{
  "dataset": "larger renderings of crowded toy scenes",
  "hidden_act": "relu",
  "init": "trunc_normal_002",
  "optimizer": "soap",
  "precondition_frequency": 50,
  "gradient_centralization": true,
  "batch_size": 256,
  "warmup_steps": 2100
}
Rows from block 7, named by matrix and row number. Each number is 128 + 32 x the weight over its row's rms, rounded and kept within 0 to 255. All counts start at 0. Numbers have three digits each. After the name is the row's rms in percent of the matrix's.
# conv: 3x3 conv (model.enc.2.1.conv.weight, 192x192x3x3), inputs 40-47, a 3x3 kernel for each
conv.7 071:133146127149149255106126127118126130127126167128132101117153125132195117142136109141156129139109134115114168129132136149166115128195124128105129113144141069117150121143140166116101100139131131126143092145121127124138
conv.8 104:123130129115097114041114148127127124132125111131143164122127126134130129121125126138100131106134123091130196129129114130166137137127124126124118111200131129125121127129124157144125112126130109127130125115130128165125
conv.9 081:134141131122134130128126130128087136123143117136166137084133122139135125130122122118137133123124121151132137169131123116132124096114154128155113255236145139118117133128128139128102119070116106129145127126120141151134
conv.10 087:111128128158136128115193126129106128121117127135132136141128130125113138122122129128148112136132115129127128125126136114132123132229120130129120122122133136215124148182128123097125141129116120126128134116071159202134
conv.11 087:129111117152147125143134129123127128080143113129136117142137133114125112133130120163115109128124112126122135093132123128135128116187145129140115135115154095131144141122046128093137130117130129176118119118124164254231
conv.12 086:122135140125103138128122121117132127092144140128090120122124116133128131108153190131125147127124127127121125132127137134155135130089128124127131125207172128129124108197129090155095103132127161137173219125130132125126
conv.13 085:129130255121000000100128133127116130121153133139111115119135128151128118124120148117129131147129140096139124126119121127128154130082137138123131122139162043158096120128129125146109122156150118121103131124178130138128
conv.14 077:125126128117181121077085134125123128128140132000155117130173096126117127122156118184126140141127133133128159145128131130136109121124123127123137000119000128136187117131117136095186112127092159255121081137115123126133
conv.15 093:120182119117127181114113124122127139127174127113129140076127142128126154137138138145123154125124128128128145129114142119255126114054130152130122123158158126180122134131152140078111154135132129141127134126124126125127
conv.16 076:128195164126126128118127148126118135136114140145129132142120138116127118143129131132121133143128107124130133127145136127115136136183133130132163060134000173131065100129100134126111123128128190107125121134111124120131
conv.17 067:129126126130128107089125140142126128128127116083125131127135140145114146117127158130136000255118105000131123126126131151133130131114128123123125129154115120137094118135128129139106129169175128126139117128149132129119
conv.18 084:128085127128112130139127142119128100116129141129149127125137114128128012123104109155114121136105126114144134201155138123255152131132120107133114126093144141204135138133130144107135072130128116127121127123123127108237
conv.19 080:127125125125129145129124130115121130095138160136142130111114131126117163126125255114121130087132128132147091112133124126172182118255124161104151128162160153130137107122127124134131151128120123102121129135149118142135
conv.20 133:118127143119132127117082132131117130129143134127169129127130131120114124131130123132128125119143113124130129123110136124137134127130086122115136128132171126127133131123128127123109124112124126130118129123143128116135
conv.21 089:135054087158120126091133157133056148128108156251134126128123125123101129125074136124144111155115140127121127164149079127126130124147127196189119182131121129147139141136168133128128054109125176157137125147115153134145
conv.22 100:129117117000124132115130151244136112139138155134135159133119145139129131117134115127129130133115134136113134159125136123120147007180173123112069111131126131129092114136164124139186128115118118129140127127127207126088
conv.23 117:115131140128131135133124129125060136121138135124126125115132171124132159127128118000123108140116127128128124123128166133173116130137132130128102144127130128118127135255035132159127138127097124128125130127129126115255
conv.24 103:119128132108120125102144129123128164128123138145076089122124118158130113134130132118203122000117144119134132129120128124130129121125100141133127130115173047123126127126128156093128131091126152124127118136083117140167
conv.25 099:096135127126137137123109131122113121123190131131124124184124062137122092133124128129108179109131122130130126128133059142131084133130124115153133102135138125140123135124138130123125125118141129140142121160131127164126
conv.26 062:085116181116129255152135078122138140124102148132150136131139137129134157126126142133121126096125127131246124131136111122118148124129133128118141124114125128129135125127126126125124146124125121135126129138151134132112
conv.27 096:125136127139121141115114108128128127127130131128147126129127053040126184131143131164056133141137121130122135115129130135128137123130145126128133123107135135138105139117123051118122143126117119126107125144117129132123
conv.28 095:103128141145134104122134117113156230126123126127123137128134133130119126103119125110167101118163130128128126125138127160149131136131126112125158144137137139177217108126042129144121114113126134128130128128153128128118
conv.29 077:130138124101140150125110157138132114105108128115127129105123140129125124117133119146131157114121128125180117136127118104096123126097130117130128002141132140076128116173130122139132134135118131106160118116108097132092
conv.30 082:126126125123128110137148147123128118126121062140119132116139129149128124117118130112146136115146119137127117118135128098002128131000135136120126137104110120127141130111127157130130119132112124132110122115135255131129
conv.31 068:189142134126125128097141119131151122092094138112103159127122135130129126125140020107139119165136255120166128127139168145137132065123138117165135131121126106130128127133112121130112101133131000115124081125138127129074
conv.32 129:123122133143111128125136126127121135097140126132119143143110081111140163130127122158123140121138116133125128131128136124113120118129108119139124209052127116123151121122144150195080129133126131067126134130118123147132
conv.33 110:132139126167083136154109121123092147137144129131138117122129124089127169129112128126126132120127147155132129134129113123119116122000142129125108132108133155053217178135126137113254119098139050129158128128112133157062
conv.34 109:136106129108138145146127129104124146142119122126127106144126134114132125143157122171084082125137123133121128149212134161127109122090131118136137127124126123121255149130126128075128137099024095140124131145123129117131
conv.35 107:155157109126132130128123113134161129130143107125118112141047126127051119255152109127139236105129140136120123133145100128114131207113153146124096128142161128120161155130116112107113135128122137211164140129065151151114
conv.36 065:128126131138123124131124119130129131122137135127116128140131134145122129129126121093122128169105166119131155126142135130125125127116149138131117122126102092166119130117140142128118091042129113129151127106152130123085
conv.37 069:131127116122118255185073129126130133129238125131135184136130128255168126133134115130065113125115126126255112131129138126138114126128125130131130129132132128127141122108128123108125104148118127145122084108139136081136
conv.38 149:125127132134116136130133130148114126135128127143132119130129128131132132124142124125129139123130128130125130150122122139127129132142144110127112126126129130129133131124132132137130119122128125130079116100129125126129
conv.39 081:128128127126130126124128115124139130127102106132112121149129150131145098126136117085128120178134159088131128109139125133118124165102121120134127080151129128110130130133130129089109129140164114143122129126137126135129
conv.40 082:128123129130135080121137184130114128110132119135101091133150167122128130124128138109125103140138125071136129130107122118132123142151122129152123136150127119129144128128122140129125124125145120255171137191129134128133
conv.41 137:165123130138169121133131126122126133124129129119125125133124131125114132134126127121128129122128125127127128127135129128126127128128117130132133135131129134136124123125128123136128127125126130128122130181122127141134
conv.42 084:121139151128160133122154191133134144110151140124129111129129148128123127131255194126129117159129120128134124128129123107109118141189225129144121152128166132136142119135127072130115161132133127127178138137109142218140
conv.43 123:122136127137117128144128127138122145131131127134126131136127135123120121133127127129135130125143126125131126127130130128129122128130137126131117115138120121125128147132123128122131141154128125178122128134112128149120
conv.44 079:128136119127127096130149144129128255040138152130128125123127129143144135129215162149128122131137127133137129124121146104145120135129121111083077193142133128139126128174121123133119137128128179124105129138127127147137
conv.45 072:109121125144190121255127146126131126122139131135117068128133130132117138255131140145161125131129153159132136122118112128137114123130118123150139138133179179125127135135127084109134130105096134119121126127127203123137
conv.46 106:128127113158133135130180129124135140125126128128138098122104130098126109121128098143124158012125120124137128135122164094126192129113101142130123102127143126000128141156136128113122132122119141128122136204090129131177
conv.47 113:097095129154125122128128136143122124106112119108118136112130143129099122136125157130083125131133125128129128150123222095096109128162126131195132173131120116109120130136239136136113124116144100137156131127122128131139
conv.48 105:118125128117130129080127125126131130128132130123141122125102133121128129126136117109156131136074157124127128128130128141122180126137147140126127130128140135130150128127129125121131126127127128141192132127114126126131
conv.49 117:143126142124180127130124129133128138125114128118135129124161125128126125128119127125123128127165126124125128122091128132127112111153128137146127129178120129131127129129133123140172132124129134129124159108121129132119
conv.50 143:129126119156148098129126125130120104126129133133124124127168107131132131127132129126131130123133128128128134163134125125144140128130120124127133125127135129138136126124132130128132131086135134131119129144126128131131
conv.51 105:126085131123149126138128127128106128120131154142113121132116157137135124110140135136085122071147108122130133130124145166151231146161115107147131117152142255113130126121127137129124136124131147094114255125128062127129
conv.52 108:131115101122131124126169087159093123136108131092126122137127141108137132109124133255142134131127107130147126130135128127135137125132129125123136131130136116142128120133136124129122140121255072129123130132128133107133
conv.53 115:123097159135124128126083128062128131137142096145133133086105136127149128090128129135094135124147133128126127114130120123127139130131129117023126141107000124118242118127130139129120109191102116125120123123228131121129
conv.54 147:129119130121130131124115132110137137193136139127137163127133118127128124129135126132129166128100141128130130127129127139129092130122133255081122150134130255128088128128128124104137121128123130136126126131126128124138
conv.55 118:131123121074178132149130112127125114102122135109128138203120127124115113105123175133081133125128121130128126145137132098109126116128122126146123118130121133141092000135137117145111059123167128130205133133087151128128
conv.56 099:164130127133134127115132127119133132127133122024119126138007124158134130133136128149114132112124135123118130107136132130129229077125132135133155135121137232149139113124131134132119255136125147121130124129255139119118
conv.57 137:134143128110138136117128120111132129127120132129116116133106134143127125139128129125145127127127137129126128132121128124159132117118121125140123179145127147138123135130132116128124129129130129158015128131140124144130
conv.58 164:116132134120128119150133128147131136119162114073122123130125114126143130143140128153126139126143127130122130130146130124140116151127119102126133129128114123123145133126128114122131129178129123126122115050189129166125
conv.59 088:133128112104146134161123130123132128114126131129129140113171166147127103124133129127124112126128126129128118178105124109177120122133137140106123119143108125121130201156147123105129141140127124129131122121116127124209
conv.60 095:126133132126126139116128101126128118156109140112128125121147133129121123128105131132145131140118129126139127126127130152123106128128131137098144179148167134060126131133129129086126243117106138125115135134125117134128
conv.61 131:124114147130128128146128130181110125127118162117120129135144120155133127128128128136120140126153126128128139169128135103134151125120128123148115121117123077128133136107124120129119128120127136061197122126126129135093
conv.62 081:127129129122129172117130127127130131124156171134131128099126133099223133120205126174132120132096129131130129119130123206126134122218122126123136110128128122126114129115120135132123127131115144119148130123130111122115
conv.63 105:123124145128141142132127155121124131157124113172132130145153130134109146146136111049109148137155127127125134125129128121115111128118123094134136122127108161129124125128130128141129113097131068120126255135128132131090
conv.64 101:137120122134132172129123135119118136125122162129000123130123130201100122137162100108122154127128127168128126133128145128131128124118140120127128164142104192133133148127128121130109128086000162132109129124151095127123
conv.65 074:143192128135135136132136058118129143136132139127118067133120255149121124114123124094135141162143132148128129071128127138135117128109128137136224123121079018139095142117134147112108124119157121152152138248135130123120
conv.66 090:141127204126128131166134139145129127132117128149141132242168127129118108128128131118095127098126113128124126255156178117125110136255128128132130150113133138158147136115131128132124135129132133131125120121129127206141
conv.67 078:123130163154129127119131128127124143159165123132128159083139128138125125129132125133126134138139114136117121119120135156101128128117249136128143130125118113130124111147094135134128147120130127128131131122117128127129
conv.68 114:125134134132128128131121108058132151129133151124129112125116125137126125153133127129182138145125129122130125121133125125129136131126127121141039122127132126132077130125127126126133128102129125121096126255130122119071
conv.69 087:119127127168073126123133136132127127079124123118159125133123123159133122122126125125159130147096121120128129174130131143129116124133205143128151135088135121127137125125129153108126131074137119148135134124135128109125
conv.70 081:146101084128131093110116135065102134134116132138123152135126162128126143154126148120136109132136128155128134128119139171133187128121107170131145120148136120142104255160151150233173255128255110159122155055142127104013
conv.71 071:128134120123139151129128137131125146106142122137184132074133160138173108133150126129116129120101127121139134131131136057161129142225163118159130140136127065125105130146144127152129133109117127103128128123137124172117
conv.72 093:228128126130128120140128130128119125119094136045140133085121148115135125120126140123153148255000115126141133127124132118129129128152126122128116144128128164115128126129134128127122129125122127139152138115129114123125
conv.73 087:133108136129125127102129125137123125109137125129126137133138127127131108186117122219123126136124095132113142132129128255132147122131145192126134165132136089144159134116128125126142201052121131135130124134126134156140
conv.74 113:154125125150127117122124134127126092135114134099136119130146120129131129129106107163141122121127130131135130136136126129087120129127106159100125126123124107125140145120089161100130105124181129130151133213139126126131
conv.75 088:128128129128151128132128141137129129129127112135050116132128113128131128134129106133129128129127169118128255128127116114127131117134128127128251135134126045120132129124125134131125128111081128130130132133156130131108
conv.76 087:119131128125134139129133135125125119123131125124123119125127213128130126132137122100077179102151128128127125121130127125126124127134086126137135153117135116119098126131132124118110158146243129140122108132117133173137
conv.77 072:130030120113112139120150174140080119117109127108134160116127115133140140116128104118106151226156113129127085166125115117131121115139159125143125133090144155131255045128125135147173130122069129118078142154135140121131
conv.78 084:134147123128104114130119131122134130141116129127138119127135137124128128141126128127111118120128119171146111125138140216117111131128214135113129201167142130120133136106091098118158131132173123129094203129124123129128
conv.79 094:126255133129142125061130156175131132129145121126103130140120152135129129135126116133130083145153235120127131132128134135132113132116135128163116122122139119104128138136129130128127123140159125130107142128155121128124
conv.80 118:109126127123136125151128127126133143124189120131147114126138108138115105128125148107095087129130128105131132130128118127196125174130134166113191125119130124136102126103121131113143116131129122128113130128132105133127
conv.81 109:120126132130075145120104115114134132142137129128098129129122126143069132133125184116116127139124128125114134112121146079102125142155116128136126124147138147116142140127174117129126049135126092128130132122127127154113
conv.82 079:129114125142118156136141094119137128163127141108040169125121097125125098126129126104173161125163125132131130226124126128114149095121145124192132131200117131154127128158123086129133107119117152121128123121142137132125
conv.83 127:210108127125128255138119125141133134127105127124137129119127125107112144108132117122130128128178126141124132137133128127117140122132220114132132125127080120131130128128112126131130127141116131138136129133126130126129
conv.84 117:128121129134118120126146133135126127130120115127112125128127136129124131127120131119128123125255121131126128128124139132137130131112109129125129133118127154131132128128119144196137123118138214124141133131136131126117
conv.85 098:139129123140120120136122130129140137135127123132109116135136184134154094160141124116087139120172137126131128093108125137141131130165135128159110128119137109125087254120132126200134137128094123118032130165128136106111
conv.86 068:132131125111255134148101121132118161138146129147097115124141123150101128122149084132122122128096161148138127122165135152163131104128132134128142123124093189122095131126128130127119126128119126160132150120140122093133
conv.87 080:113125135255207129120129146136129119136132141136112133136110126255107053121126116128128127142127126099081065128120118120139122157160126131127128132126146186139120125130125117119130116058135129127123114122096129164121
conv.88 106:119128154136129114161125084000134123130128128127132077141116120139151131130128122137143127135103130117127118153157117130129158135139132129125151140135133139127127007128123150133146130156172126139071136130115125126119
conv.89 065:125128124127134114165194120102131126123130136155125126129170157127141129122128124167004132102132132133134134117128145116134112140125148134174131140128130134132150121128133121126125151124134164132113121129145127138119
conv.90 150:131125135135131122128130148148125129115134126175074128117121142123119129134127131131133127128114121128125134127102128117096112138112133108128135123128128122120131061126147123169086041157143176115135123139127126137119
conv.91 088:120123132125148182136135113105126120155171136136132136137121096122126137128108085118141134111127186121127127127148122252117234124131128140118134128132108148141255129122105130105146131106095112173153122119128158113000
conv.92 089:125124130139117128094135128133136137123122127112128127099122143125132131118112124137118125184089121132126124127127130109132146135138140154184201125128131122122131128118127141129131066116109142130131160130182128127114
conv.93 061:116128128109126128146145125121112132139129120141180073129141124128094152137138154168116155131252120129125169151128133117095131145164213120074081126126103082146145120140125122118125132117107168083115134123101120121023
conv.94 067:116121129045110127094128127080134117100109101163103128112113137121137130129127130129255084135154129129140128132124124123122102125115255120125109124168123073130128128122120124125039113132109061142127080124151146127121
conv.95 089:149119132130155118084130102126130129128156127127119128131121127125063135123127128122071128135126127126129135121127138125128136131123096082134149112130128124131127123115095127141129129116116144122108127126135136000127
conv.96 089:122134124146129135126131093139122132009115122131127104101131129129130123132119209162235128128140127125136132165136126128141081117122123136133064100132148131133137131130133120127063129150165131137119124092151115189091
conv.97 073:231129128132126129140148119133133128182097120060131111141126078000093122141111132168098116126255063126116134129132128132125105111129113118190121126130148127122195126146105102122130143136074201108147145133121127161129
conv.98 141:124129148122107130131127114132130126127120131114123127122077131130162111179129120133091136135127127128131128130094149153127139124130128128135133135126116132129127127127134131124108117174109124111132130122255127120129
conv.99 170:127131131135127129134126113123128127123175140123132118114130121122149131133124130119101133122132128129132128117129127128125130127129128123123180126176141129129129117127085126125127134125089125127255128127255123127181
conv.100 076:122127255131118114106139148138124125071128117124121119128124121255153122122110154127119130155107119158255000127126126133142172134112130148123129136115085121102133128130136107124127125105081145109129120131122138122140
conv.101 067:130120127117060131123130130140127131121135094137145135118130181148126145126113148140173255126130074141207146138138131124158139134104108129116114126111140126119139133132124134119118134147126146136149128121111124131135
conv.102 096:132125131120121126127109086018126142180129137134129134088122128130092126135110073080123138108132124123122137130115138138125138076129130117128127129138103127125122120129129122123126129116135028104129123128125116128128
conv.103 072:143140139123142118128122116129131124134125129255145119118121110127128096114134154133141126067135128131135128061129133129108114116114097112130038099140117108142123121183126119125107109130130118132135115129123135132125
conv.104 106:094127141134123131131115113088121109145133133128132132138135132108133130126126129136122124128120132128147128130205141131205249126127129141123137127119093143090122138151146130126110130128125048108128134138166122131105
conv.105 117:133132131111142138134127132121119130099109122127121132120123128074172130131132127255171109120128121128136117122128143126088126130125173083127133124129176136141132128071128115031130208135129135123131127140122130125121
conv.106 095:131184115133052133130133119130128126175115126123083100122138117134125064138147122078129092055137128141126122123128131150022155124133113129133134140134135138137133118126126143206115121135092122141123111140135137170137
conv.107 091:126110133128123143122137125130134125144137133119127136127119132099120149113129125123129126138183121156000255105127134121128141117128149127123121130139117123155127139120125123134081125114143113131130098121134117130134
conv.108 056:118115128131125122135113137130113125156138123117139132135136078116126147130087126047103132126141116131140115159128127110129131137132125159229114132133122139108145123092130126144129125128105132125114137216103112119144
conv.109 089:145123163132124142146139134107124122124115121126122122129161120143132132123129136134128124120100131130129128142067137255255130072157132129124173124135127127159147099128122111129130133127031140133132142129131131116168
conv.110 083:129132128101131114135123143134127123122127125001109132124131255129130125121141144120141080255115117128128129129118117136108128147110169139138128107135136110103124128128132133131072118123136134117108124105111139127141
conv.111 090:129128125140135125136179130126128122135120136144105124128129143128087140123129126121124130158142135125124123129127120133144134127130139124127137129125115118129134132130128121129134126115127121119129132118128127126128
conv.112 064:112129126129139136126170120121126122113131121139127127130122133145115122126118138147128140131139147128136140127134125128168127174113123075130114130137124142127154127130146088121123130155111135119130161136162070140128
conv.113 087:127124128127126127120137130134127120135118133125058126154125129128128255129159140127130131130128129243128140134130129129125131098140109109109133130153149128130116126127133126128109140133107129128115128134117120126146
conv.114 063:127109124127126151101061167124124114125116129161113123210116124097101129142124150190145140161142206128126127136132126127098114173143105129111127082092128129127135132092119136133120075123156128134097129104122129179112
conv.115 067:123126127215123247082088116137121109133123121125085108126126127123126129130133101129128126138128140128133210125120133131134128129117130132133129131128120069199140128120128115126131123128124126129144144130143128135134
conv.116 077:119133127128132137100129139141131133129116120101127142130078238128126127124128132121147185134130135130139140121135130128175131158112120114132128135128136107150109056146089133134101115140255128126141125144145135137132
conv.117 082:134134127120111152131108129135142120039130141103122110128116141150121129129127122139131139123121124142127114130135128120140165131121128128116130094119126128105128142131119155143132115088137117122131125140132130234140
conv.118 097:133112123129125132129112146133129129193123189127130135119127122132145105145117123138129140121133144130122127127126128147124198116136143127131105125134127109127079143131110116117126123108115128126086127126099131126127
conv.119 075:126131134056137118123122124147129132129138119114131149130128128140126124255118188094128127094131128114131162136127141127128118151136128113117129158136113131130122130112128131120125129090132127126130126141127163144123
conv.120 078:113132130137132130137133134076136128125076130142150143124107129119125141118132111140126132000128131127137140156139126133123249127147110117161131141151122133137132060113066117140148134113092180124137112127143142132131
conv.121 159:136120130116127146108129134129123141194120133044123127118127165127127130129130137130000126124132125129129127126120117138121079036126216128131117126129113121128138131128136124138123128130131168128095120153142129138125
conv.122 103:120130120141132127122151076128126127122127151124138112126114128125156148128113146192137125154137048127126136126112122130124185129255127119000130130128129128131133130096126127124137162129150151105122135135127133129139
conv.123 125:156127128144130127129123131131140126116128120125085130123133134124127127117123127138127125142124129128124127128125129188130126192125128167121121127120126128108129130129131174128127139124165129119131222112127202129128
conv.124 077:127123130120127101137198129131128095155105099121126143145104227151087147183097143080124154117099128141128130119130138172123130120116149122112129127182110182108138134130130152097139144141113122122110129124151210124121
conv.125 072:121129137132128169118128125119139092132126097114117110128128133129172126092134152129132128136132097138107131129103128131085128109115130124137116142130130144123126127132126125149124132144129133126119220139118134130138
conv.126 079:115103152124130091125124124136142158113129117128143068121131068135137114125128132180139118124129128137131128192123144190129120117112107130143188137126115109159119122115139129131113126137124118126212127255149147124123
conv.127 099:128119130118145111141122124091134138107120102151111129134136157126124123127122114166131130132117152127118129124132126130127159148108127117115127133131121144138132128137124000161149104127129120127138122124213127130116
conv.128 108:140128118121128130207128121122147135138136117131120122129128127137145136252133122105131129145129130138110124128125123170161138126135129128127127122129090127133133126132130136133130129120129111135126136117148136128127
conv.129 076:112127121069091134116097133172149128125119119133001140135127121116000130156135127126204130126128130137124133130130153143133108140148128130120100151144119124131117117129132147138127132120133124111118120124120129145128
conv.130 059:133135132132132139055118102130172133141137137110128118123124123123135140134133123120129134091131123133114160144136127125142126118197219135130127122127133177138139161128134121130125124114066135134132128125074139134149
conv.131 092:128145113126101122164142129139121114126128130196113127101159128115131143128125132144132127133126130124129128148111137136144141122123139120189131103131137188128133129137123255125137054255130124135133126133121103120125
conv.132 098:140143130134135111113164118114126135167126115118123130124138122112147121143128127103108152127100128128131132140235126128151126152122120105137120130166119255206127131127129118110134125146130107130134142136123116130127
conv.133 102:126135122123115113133146144148184129118113107130132117107146137131156130130135122136118129123125137125139131123254121140101107125130116116136121174159122115119118255081133133130138109131117163137119117121128131132134
conv.134 094:127126120115137073137133192139131116128160128239127133157135129121141115130132121110066111135128130138114128131128130128135139132155185129128117124124113112131126133127128184109115153092115124138123134121039124142129
conv.135 076:113111131127108156109140117132128117156144135134146153132124118137132117133255130135127149166113124125128128139130134134126132129130146131125094160208179119129122117121139127126118116122164139130130135116106224124107
conv.136 104:126093141130149116125128121138118179116123129111163115123125124095136125127121133135148255131141131129134120179118127132124136073159120124123107137134121132120172113128120095128129140140125137159120132187125126164123
conv.137 108:110135172129133125107148123129133133107112134123140119134131124144218126093130160134111128131126122125128128139126123139135136127143132127131110116122130132121119175067144255129107126255126127129114101124129143139124
conv.138 119:125119075124141126142123143123152127106127112111120149165115112126129113125139126075186127126163130124128129122127128138116137144124148230125135135129132128136138127131119128128134123043067128160125130132130135132125
conv.139 101:129122079126126128129146128129129104159129037113113129121138122122120139143126123130113129122136166124135132132171129231105129126133129184127122129133144132128143134129158112130189138130134129131137131151100130140127
conv.140 101:129123138104138129151129130131128111119111122128133176146125129119128134152174119131123114115130127186107131130134118126125124124192151128128131160124141116139126147129125195128128220124255142128098127134119147133120
conv.141 112:131132127130146136139125134132122147129125127130144113125128162128132168128119131137136118129126143128122255131106130127094128121103132125131227126124136130127134136125152131135143126130100128128131130125130132116128
conv.142 096:125129129145127123146070125133136137119130122144138114145144127118149065131103126255067213116215129078128136064128121133165167124138106025136122125116132125126143123130129088136123117113142159128142176128113098119129
conv.143 091:118026131187115114116129130135145125114124120143119049130127124147138154149126092141156130129133057127131132128148132128127115134126103126128147137116127127145117128111104121132129137115171136146159123112130133146145
conv.144 118:100129132121146137120083107129129113145127127078101138126138129120146115126135131000130135131041119127129131129180126096136137123123127146120128104126126105125161153129129086119146129125122128138126134126255111153215
conv.145 103:129131251133132129122161144138127155115151106163150134092141116129124136132121144133099112127100153124127128178054183156138127155141119139101131118120131124129131123014110147142126129140135137121118128156142125147125
conv.146 082:134135110116120133122126120130106123150174148132139143118211139099000124107137122119083122060130128126135084150124134126139185127140127145241100117104162124255105129129127128114149094073123120128139124132111138128104
conv.147 066:133125128128120255121122120117131126130129132144128120126129121145144182127125134150109126050130130148195103127122124126141200139135120135126127156124142127132160127140124133125125128125107126124158134161119175171133
conv.148 130:135133106123100130111127112128073123134131144131080116119125117143127144127121126135148104130161143130133126131124113175124137128114137147114130128135137144121101123124137111123119138180124130125078128106127129130120
conv.149 132:123131109143127126125137125123130107119105133129119157127154122113124126131131133149119098134112132132130123127134131118157126133098125126113133125128125090126183255131126137104129122133134128124129128128130131130125
conv.150 107:131144133206130127101128125116142137126133127131080102103145131138143088127118146126195224129106130169125118113220097255050127137154133134131124143066135123131119120146106127136130118144133153123141129130105127126125
conv.151 101:132136127095150131149135129124124134114130133141145128127126149124108132116127128132129128130121138127131131121121129118129126129137149160150128255127120120121132144072156124141128120135116135105125132100138133140102
conv.152 086:132255127125126130126134092128132127065125116134140130126129134129135134120101123089129120113122122137129124126119121167139131176140129148128122153153113124132122134125121129143125133133125116114104128148158202136086
conv.153 093:105138126144131069131125128123126124127115125145141128117124130123132123119127117091111095118130133123166255131122127125133124134138111134125114127145071129137154114120065204150187114098140116118131120128122131128105
conv.154 112:134132136124092139130129177173138123128104134133125123135133126131115129133124137117112127130128135105128128130123120138120131149122107130128133119132139122087147126135138170117131129133203120128216157120123132148255
conv.155 121:132112122120119128135144132128121125103142141122118137128121128135159101136119119255177000138128124148128131125045142104120126126077136125129116120157129108255112185108127139113127112124155143141126140128095130096119
conv.156 097:128109127132128125124192124121139124137136120150133086129127133129129121118127111117083138124141174131159123133125128139116097129128126127129133178098128124143137130131136160118098084114111154127133134129123131124165
conv.157 119:144130126130124132130100132117129114125149131157117127127128113108149167137144126158255124137128124135114130127126129118118129127106136130129101127131123132129122107140135116132122139139255121127127103119128122127080
conv.158 133:135126123128129155141127129125134125127127140134126127130109154126104139188131130000125129130148128127126127128134128125132067126106128187130122141160129126132138129121129141130130135182111114133132148129146129143104
conv.159 053:129127128124118127139111116135126131133111110124106104142169127131166159128101099115117131139170146136142124130128130109130127116181118122133136128110135130107128129128128108130129141094077131127116134146165135126131
conv.160 065:118138110127134129150151118106112110131103139128133152129128135120131119134105131128107149132160096134136117128125118124122131112136146129126130104149127122175132095103128127125120115126132179128133139119113124163137
conv.161 093:122128136157128127134129126146255130102125157126124130124128160122155112128126084125152118129145128120126127121152192134141128181181128134130106130120255141125155120129142137125102133113127135125166130076124067126132
conv.162 108:110134128111125165112117118121112120129137130128125129114135121136137124131129118143085141164125127132127130133133255133140126122132114134115135142121144123123113131131128146117127127095124135118132023133125130143119
conv.163 085:135142099159136102129137113084072136119134118146137132129150156138118120126111122127125127123144128126109136102132162117156134147155127196109178118130136125131126127161106141160124113117122127116186138128164131125071
conv.164 107:175088113138131134133096122130126127159128127129131128116132110117075178130129129181128132139165110130130129143118117084099106089125130126145082134152085131139127126126133106124134151184133141137112125140097153140133
conv.165 086:128128124108130128130133131119127140120109130114129119128118131129135128169150129255120255138127133127151124123130130131194063026124144131114137111166153135137095128126117128115130132166114140121124140130124124099177
conv.166 082:127206129131128129115129135118126140139129128146082165171136089131093117131131113125113121113118149130126122124129118188160125126125126127126132192127132164136153130142133133132125124059139133095131114147117237107123
conv.167 104:134134133132128134134121125138113134137129132131123119125142132123134129126107129126000112134089128130129128128166255131135136113165079141143121120182121138119151127128129123126129126123063130127123131123139118136140
conv.168 153:143107123144137124125126136129100122158135152136105130136130118121126133138137124023110127090129126137128126119139130135140151079125098115128144121138131127133134117134124051141129073129111132125184187121125121122132
conv.169 132:117141129147134135116127128000120131141141128094128147131117151127147125130127125130140128127126124132126125126124129124113134125127111119139135124131121125126127115132130146136122163162126121128119133128126120128120
conv.170 110:168123168129130129120129127152125129118099111130129128130093134141127125123128128182138132113125126130128130157160124131127131129126123126127132128146132130130120124119130137045110130127129127131055122122134128124128
conv.171 112:040128215119134119138134149126126126122136127139085128113135133130122137133120134128152100004037141119138125124126255125128128200106097129139130124130130127137144126129127122128133122132110128127255130130134132128131
conv.172 167:122131128128154132140125123134073127121136157133157104138166127137141108132131131211050076131132127119126128126128130136153127125128114129128126121121133130128082134132121077125135122130127114120152132134124126126123
conv.173 096:129113133113133132130131128123131128131077131128109117115114144111111136136136164132132177130134125123129128125117145127124136122135204131139125119121117121140103133100120127131146128133117133129128115133130122146160
conv.174 092:117073180123121133108139129111134077129122148109133068160131138146136119127123123070129124128152125125138127128128154120126161177144081165141203120117093148141129097128132128130214130103123110120123172128127124116132
conv.175 082:148171128133137137134130117128115108137141136116133129148147132117132076255203239103119132140130135128123127123125128125118127133127128158106141104138128107138149134116140122128128163128121128138127125130154136129136
conv.176 101:255126130115120134127132101126127131132135130089115128127139130135151129122132129132044116146123113132129126094129127130139131122106131126119137143129189097118071093129129128108130137111133123106127137133172131129135
conv.177 106:129080129128132128093125118120107150130255121116127135127129126125136124128129134100144123132109127133130120139135142114121112173123135105205129126000113153130129110152129130033116132128128134137124131212051124129130
conv.178 078:131138128059145125133125146150113129120107152142187101128119143133118105127129131111118134135129128120126122125119135138136146132154152093104097128128182120151131130120095199135173158123133188100119128144128129133138
conv.179 072:134126162126132204132122140133135130147133125077126128089124125111099131128143106129176128123120145127116150092089126143127119124129180132157138178148168143125144128128148122137120029111127127136166134127132128147151
conv.180 096:121131120121143168129088139129255151126131128164182164129125126136124127129113125122133153134090124129129129137164130133132135125130156090152143120130130125103102124124154126074130089103134128187124124123128124130151
conv.181 085:136107125123164127158153119123131090122118136131127135125244119159134126117130108121158111153107099137128099122107121121137107128128138182128137122130128075128161146255113135134179128141116140107123133132109126130127
conv.182 094:149123185124130108121128134135108125128134165131131110127126125111136125129132130135254133115130125138102127125115131117099225145140088121142135129122122138126133127135128132134131126125113128127130139144137125122143